python train.py --encoder_arch="resnext" --decoder_width=128 --decoder_layers=7 --decoder_norm_position="pre" --decoder_activation="relu" --decoder_head_dim=64 --decoder_inner_norm=false --init="trunc_normal_002" --beta1=0.95 --max_precond_dim=1024
Rows from block 8 of the image encoder of a small encoder-decoder image transcriber, named by matrix and row number. Rows with one number belong to one channel. Each number is 128 + 24 x the weight over its row's rms, rounded and kept within 0 to 255. All counts start at 0.
After each channel's rows are labels from the 100 images, of 14976, where the channel reaches its highest value: "lies over" is the class under the peak. Only what is clearly more common there than usual is listed. The data: seven-segment displays showing three digits. In brackets: how many of the 100.
# convs1: grouped (8 groups) 3x3 conv (encoder.blocks.8.convs.1.weight, 192x24x3x3, standardized in use, each kernel summed), inputs within the group 0-23
# convs2: expand pointwise conv (encoder.blocks.8.convs.2.weight, 384x192x1x1, standardized in use, transposed), outputs 0-127

convs1.43 [177 145 127  77 171  76 154 125 150 135 129 134 130 115 106 120 153 126 153 122 122 117 125 104]
convs2.43 [105  93 173  83  92 123 106 157 156 132 117 119 134 127 159 176 146  99 141 111  63  66 121 103 112 122 116 109 125 148  93 184 130 146 172  99 155 111 142  75 130 124  69 174  88 138 109 116 111 157 152 133 143 124 143 144  97 116 127 114 105 104 151 159 132 128 112 135 113 175 129 138 106 118 158  94 126 125 108 161 133 174 126 140  98 125 138  89 115 119  88 120 145 134 165 147 123 129 162 125 109 144 152 139  97 191 142 139 131 120 125  97  81 117 132 118 103 172 120 135 106 141 117 104 106 141 122 125]
lies over: screen (67); lit segment (31)

convs1.125 [111 111 126 105 130 100 102 144 105 128 113  94 115 138 126 119 186 139 190 116 124 112 148 103]
convs2.125 [120 136  94 124 131 145  71 156 117 127 128 128 103 129 148 123 128 156 131 139 142 138 128 130 141 127  78 145 159 120 116 122 130 117 117 146 168 147 186 114 121 136 132 137 121 103  94 114 133  88 109 134 140 110 119 141 110 187 139 147 138 139 195 126 162 113  66 123 116  93 118  90 122 130 139  98 146 182 167 122 115 147 136  94 129 148 155 104 151 147 147 132 132  78 107 174 101  96  97 132 146 151 135 125 158 136 104 174  97 106 126 126 119 121 118 106 135 205  96 143 123 107 167 142 121 102  95 101]
lies over: screen (63)

convs1.74 [106 128 178 144 135 107 150 187 114 130 117 132  96 127 136 124 163 145 114 106 126 176 131 115]
convs2.74 [147  77 143 158 112 104 133  97 115 128 102  96 134 123 132 167 143  71  82  69 171  98 143 139 100 136  98 152  93 149 136 134 128 106 115 150 119  89 111 140 158 133 146  92  89 122 146  86 119 149 111 106  94 119 164 109  96 121  86 192 126  78  83 161 153 105 109 127 133 124 138 131 158  84 126 180 157 128 111 130 145 119 127 183 122 158 107 139 131 162 160 126  90 101 129 172 107  92 134  97 126 118 145 136 113 145 117 117 111 118 149 136 158 142 132 122  82 146 111 144  86 145 170 115  86  98  97 152]
lies over: screen (64); lit segment (36)

convs1.5 [116 120 151 109 126 132  95 120 101 105 110 126 118 142 112 129 134 111  81 119 122 188 109 181]
convs2.5 [121 132 148 137 142 128 153  96 132 155 157 109 116 115 102 135 140 114 123 131 127 119 124 162  95 125 149 136  78 115 127 144 137 128 109 150  94  94 156  84  83  74 169  84 124 111 135 135 155 147 113  87 109 151 151 155 117 171 128 106 190 110 144 136  88 150 123 200 136 119 147 113 135  86 131 150 101 133 163 153 119 131  96 155 134  54 137 148 130 109 139  89 141 114 154 163 112 130 118 126  65 146  94 163 114  93 151 130 121 136 137  96 152 137 162 103 154 122 114 138 112 120  96  89 153 152 139 182]
lies over: screen (94)

convs1.47 [154 121  78 173 135 103 120 166 143 145 153 134  80 137 126 113 141 139 119 139 130 108  87 131]
convs2.47 [132 133 152 123 124 106 151 173  93 142 110 142 122 140 104 130 126 152  83  99 106 120 111 105 176  90  72  88 165 123 125 169 119 168 101 143 141 127 132 152 105 106 151 118 138 155 112 155 119 173 127 120 149 114 119 109 142 148 109  63 154 124  92 152 131 137 130 115 172 118 134 161 148 136  99 138  86 136 104 106  88 115 112 158  85 106 152 155 124 115 100 115 118 123 141 142  98 131 134 122 110 143 116 134 125 119 126  95 151 139 126 124 142 147 104 134 103  94 158 132 124  94  97 137 108 169 163 128]
lies over: screen (65)

convs1.159 [123 133 180 130 148 142 156 148 186 111 154  96 150 127  98 123 124 133 145 153 108 111  98 119]
convs2.159 [ 95 176 107 113 119 128 150 143 156 146 163 123 147 152 112 102 129 115 126 168 112 177 128 141 111 126 159 121 111 133 122 157 144 139 124 154 148 111 102 140  83 135 145 102 108  93 142 123 164 100 138 118 126 137 101 138 109  85  96 112 106 129 145 121 131 125 134 116 120 134 127 143 164 140 137 131 141 131 148 144 118 126 152 111 113 148 150 159  94 136 119 133 120 149 127 113 143 119 186 139  86 116 123 114 107 157 154 135 106 136  91  99 150 117 175 140 142 152 124 155 168 128 129 132 131 165 134 126]
lies over: lit segment (47)

convs1.109 [104 155  99 164 145 129 132 125  69 137  78 131 167 116 124 128 162 148 141 139 142 114 131 119]
convs2.109 [107 117 141 157 121 157 129 114 117 125 176 112  70 107 120 133  84 133 137 122 105 139 121 106 124 151 113 138  92 101 151 127 143 122 154 112 144 148 117 131 112 131 122 138 102  82 121 157 113 113 108  88 127 116 117  55 108 112 150 137 153 100 157 141 152 165 164  90 118 138 102  89 170 103  83  97 133 123 133  78 132  74 105  94 106 168  78 134 142 152 154  91 138 101 133 122 168 149 138  85 108 200 110 137 129 128 155 120 161 134 146 140 127 161 151 101 100 150 120 158 105  83 157 143 150 150 124 109]
lies over: screen (100)

convs1.177 [163 149 141 109 133 138 118 102 112 105 141 132 109 145 111  97 145 108 119  70 140 164 136 175]
convs2.177 [159 150  84 150 133 111 108  82  87 152 156  87 121 138 124  78 128 125  84 186  93 145 129 100  80 141 110 108  65  99 107 160 101 158 161 125 153 139  92 112 111 129 111 136 148 104 116 103 106 153 129  93 134 121 123 185 162 118 124 128 147 139 119  97 131 133 116 107 136 117 131 158  95 147 128 132 103 123 147 124 141  96 127 115 146 150 103 117 144 110 141 140 133 121 125 110  98 126  75 127 123 137 126 114 100 115 163 128  97 122 138  94 103 129 122 116 169 126 186 146 162 122 129 132 127 146 113 130]
lies over: screen (83)

convs1.40 [179 124 127  96 153 103 165 119 164 117 105 136 126 131 101 118 150 136 102 168 108 104 128  99]
convs2.40 [ 55 137 122  94 145  97 112 103 111 127  96 119 162 115  84  83 119 127 163 146 123 153 124 128 123 120 113 111 118 113  94 121  89 115  99 101 147 126 118 133 140  77 110 139 122 110 107 119 123 115 183 134 132 111 140 139 130 152 119 156 121 115 126 127 120 136 125  85 137 136 108  95 131 151 110 105 146  99 117 111 124 151 120  83 135 102 151 148 121 152 119  93 129 132 117 121 162 121 154 171 122 132 150 141 130 107 151 109 150 107 128 111 114 166 151 150 112 160 159  95 154 118 121 109 137 132 129  81]
lies over: screen (72)

convs1.66 [146 131 125 107 129 182 102 128 133 103 102 180 131 109 171 137 113 105 148 148 144 134 160 144]
convs2.66 [128 157 121 135 136  88 134 148 130 108  95 129 116 148 114 134 164 109 122 141 157 157 131 144 114 149 164 129 143 129 155 106  83 180 146  99 113 140 133 125 122 183 125 123 122 124 103 163 107 100 172 140 137 151 116 120 158 101 115 120  99 153 149 148 132 111  74 114 100 130 128 113 148 153 109 120  88 101 132 114 138 176  82 123 149 149 158 116  95 101 137 138 151 144 167 118 145 149 127 155 155 122 144 128 164 122 138 133 145 115 112 113 117 158  96 168 122  68  70 126 107 104 129 129 101  97 146 124]
lies over: screen (82)

convs1.137 [140 114 127  94 136 137 110 146 120 126 103 105 105 155 124 106 165 161 159  74 105 108 151 100]
convs2.137 [105 133 125 119 112 106 120 160  89 133 108 121 132 132 136 129 140 159 118 132 147 165  88 123 153 155 145 118  81 105 145 114 134 124 103 122 175 122 151 115 140 117 125 112 102 130 133 146 123 137 145 140 161 116 121 111 128 124 161 123 111 116  92 121 120 143 137 117 127 108 156 191 137 142 101 126 160 162  81 180 153 116  91 152  93 138 131 126 137  86 148 130 116 144 123 156 152 130 149 136 130 130 155 131 155 108 142 128 136 110  89 119  96 127 129 139 157 146  86 157 105 136 162 139 128 154 143 142]
lies over: screen (100)

convs1.91 [127 122 150  95  70  79 138 159 111 123 111 112 156 140 126 114 124 175 117 107 146 136 131 112]
convs2.91 [123 109 124 151 118 136 122 150  74 138 145 120 123  93 152  99 166 127 105 117 133 129 130 139 177  90 170  76 107 113 141 121 138 146 155 119 103 137 112 140 135 116 140 103 103 124 149 131 160 130 131 170 145 169 128 133 131 144  90 125 135 168 134 145 173 158  98 111 142 113 141 171 105 131 130 108  87 122 120  93 120 202 166 165 139  87 145 168 137 185 121 131 117 163 168 142 157 108 137 108 126 126 126  69 149  95 187 106 122 129 129 106 148 171 112 137 137 148 164 161 125 187 119 131 173 131 179 172]
lies over: screen (84)

convs1.77 [100 133 121 161 156 176 144  81 100  96 151 117 128 123 119 129  90 134 158 102 137 144 142 143]
convs2.77 [ 82 141 122 108 108 120 118  84 153  96 108 112  78  93 136 107 125 147 159 131 131 146 155 151 139 127 115 135 184 147  94 119 106 132 125 121 132 131 103 128 138 129 110 108 105 164 139 166 119  89 105 129  96 134 131 126  98 104 117 104 116 125 105 134 140 156 135 153 138 148 123 135 116 119  80 123 120 108 107  84 160 103 102 166  68 118  44 112 123 106 139  90 108 119 130  98 123  69 142 129 124 145  90 164  80 126  96 101 127 117 149 152 167 170 180 110 141 119  81 127 102 139 173 124 150 119 124 105]
lies over: screen (99)

convs1.78 [145 121 140 113 133 134 127  84  94 102 129 120 174 137 106 129 123 189 124  97 156 129 148 105]
convs2.78 [123  78 121 156 120 130 112 136 130 103 134 137 133 119 139 121 118 130 174 164 138 185 129 144 140 120 128 124 164 122  90 130 122 110 125 126 124 164 128 112 118 141  89 144  98 123 136 113 141 112 124 134 116 139 125 127 109 126 140  86 140 119 151 118 141 140  87 141 137 166 111 170 121 142 159 145 121 132 175 152  92  74 142  81 113 126 165 170 122 104 188  63 168 131 123 139 132 126 182 170 175 134 116 115 116 145 125 115 105  98 120 150 137 124 138  61 138  98 107 134 118 134 142 141 144 173 138 145]
lies over: screen (99)

convs1.164 [147 117 175 132 160 105 115 109 163 143 155 114 106 144 157 117  92 122 108 103 108 131 106  87]
convs2.164 [151  95  94 144 111 120 111 113 117 111 149 146 143 138 123 178 146 168 142  77 142 112 147 120 100 147  92 143 119 117 112 158 110 116 105 134 144  85 153 149 134 107 138 125 111 100  91 151 129 138 107 141  88 132 162 124 119 113 105 126 153 141 113  98 161 107 151  96 128  79 121 140 146 123 101 123 106 116 122 123 134 146 155 151 100 112  87 138 114  81 102  97 113 157 109 151 150 117 159 109 114 112 105 131 118 173 100 105 136 111 155 129 139 123 141 148 100 123 110 147 119 126 107 152 134 126 112 142]
lies over: screen (99)

convs1.134 [145 135 148 142  92  90  93 113  97 144 150 160 100 102 145 104  96 111 139 141 150  92 143 124]
convs2.134 [137 137 113 143  99 155 118  95 169 185 124 137 145  99 142 156 149 139 122 118 130 125 156 129 131 123 158 117 130 110 147 123 134 138 161 122 136 123 148 135 122 154 122  94 150 101 106 169 127 100 136 122 127 141 104 138 153 149 124 128 111 114 109 154 141 132 138  99 162 143 176 116 131  40 132 119 197 139 135 177 124 105 117  92  93 131  90 129 193 132 116 106 116 116 140 138 118 123 136 157 149 152 119 109 118 150 133 176 123 116 115 161 112 139 144 112  95 164 124 114 110 149 118 176 157 152 137 143]
lies over: screen (94)

convs1.136 [112 136 125 124 153  99 131 142 144 126 126 122 103 130 165 130 174  88 177 121  99 115 175 142]
convs2.136 [ 87 122 134 134  76 120  86 126 187 127 104 147 136 136 151 129 128 119 158  62  80 152 141 102 124 161 120 146 146  88 145 129 143 117 125 151 146 157 143 113 152 145  96 137 131 152 138 121 139 124 114 168 127 100 123 121 127 162 150 153 185 124 121 101 178 119  98 124 131  96 162 136 150 126  79 112 125 145 152 183  80 104 157 122 124 118  76 132 156 118 144 141 105 170 114 175 119 111  68 137 150 139 110 148 147 137 167 152  98 145 114 111 136 152 120 145 123 112  88 135 130 106 109 159 121 131  74 163]
lies over: screen (93)

convs1.67 [142 185 139 151 133 151  64 107 131 136 117 142 109 108 123 155 125 148 165 132 111 118 142 109]
convs2.67 [146 124 136 145 134 121 158 130 126 128 140 159 140 135  76 112 154 157 132 169 140 120 105 115 145 140  95 105 125 150 118 111 121 150 160 130 124  84 106 135 140 150  83 116  89 166  81 130 107 162 137 156 122 133 139 102 142 118 135 148  96 159 166 142  85 143 130 153 148 153 109 134 121 149 156 117 129 113 152 149 158 142 142 145  94 128 125 126 143 160 103 109 181  89 112 142 155 145 120 128 129 161 105 124  97 146 129 126 129 161  93 123 147 140 135 157 133 112 110 121 123 118 155 121 115 183 159 110]
lies over: screen (99)

convs1.81 [129 138 120 140 166 163 132  57 155 158 154 138 120 138 127 133 122 117 120 133 140  87 160 139]
convs2.81 [136 137  99  98 163 103 139 106 153  94  63  90  87 149 153 136 123 140 142 113 137 171 116  82 151 115  94 126 165 194 152 131 130 136 120 135 114 101 126 144  99 133 142 141 102 193 129  85 115 126 119 111 131 100 116 123 108  84 125  91 177 116 142 115  92 146 104 124 118 115 128 151 145 108 113 127 138 110 117 137 136 162 107 109 189 138 102 131 114  93 135 103 113  84 129  99 141 123 115  75 107 145 116 129 118  88 108 134 113 193 157 108 117 125 125 124  76 133 124 115 148 106 133 120 119 131 137 146]
lies over: screen (95)

convs1.17 [127 180 131 122 117  90 115 152 122 130 135 101  93 159 127 103 188 133 105 142 140 145 113 133]
convs2.17 [139  99 114 161 163 124 152 105 103 130 132 103  94  94  90 121 149 120 152 132 172 136 139  93 122 147 137 141 152 184 114  92 124 105 100 149 124 156  88 160  83 152 147 106 128 131 151 143 115 105 124 145 130 102 100 129 108 107 100 178 131 148 136 143 102 133 125 123 122 165 144 125 150 115 136 119 160 122 123  94 134 150 120  85 169 112 144 158 143  61 118 134 143  97 117 111  93  98 150 129  65 131 130 126 178 107 133 131 129 117 120 125 151 118 104 128 153 103 119 151 111 133 157 126 156 139 120 137]
lies over: screen (94)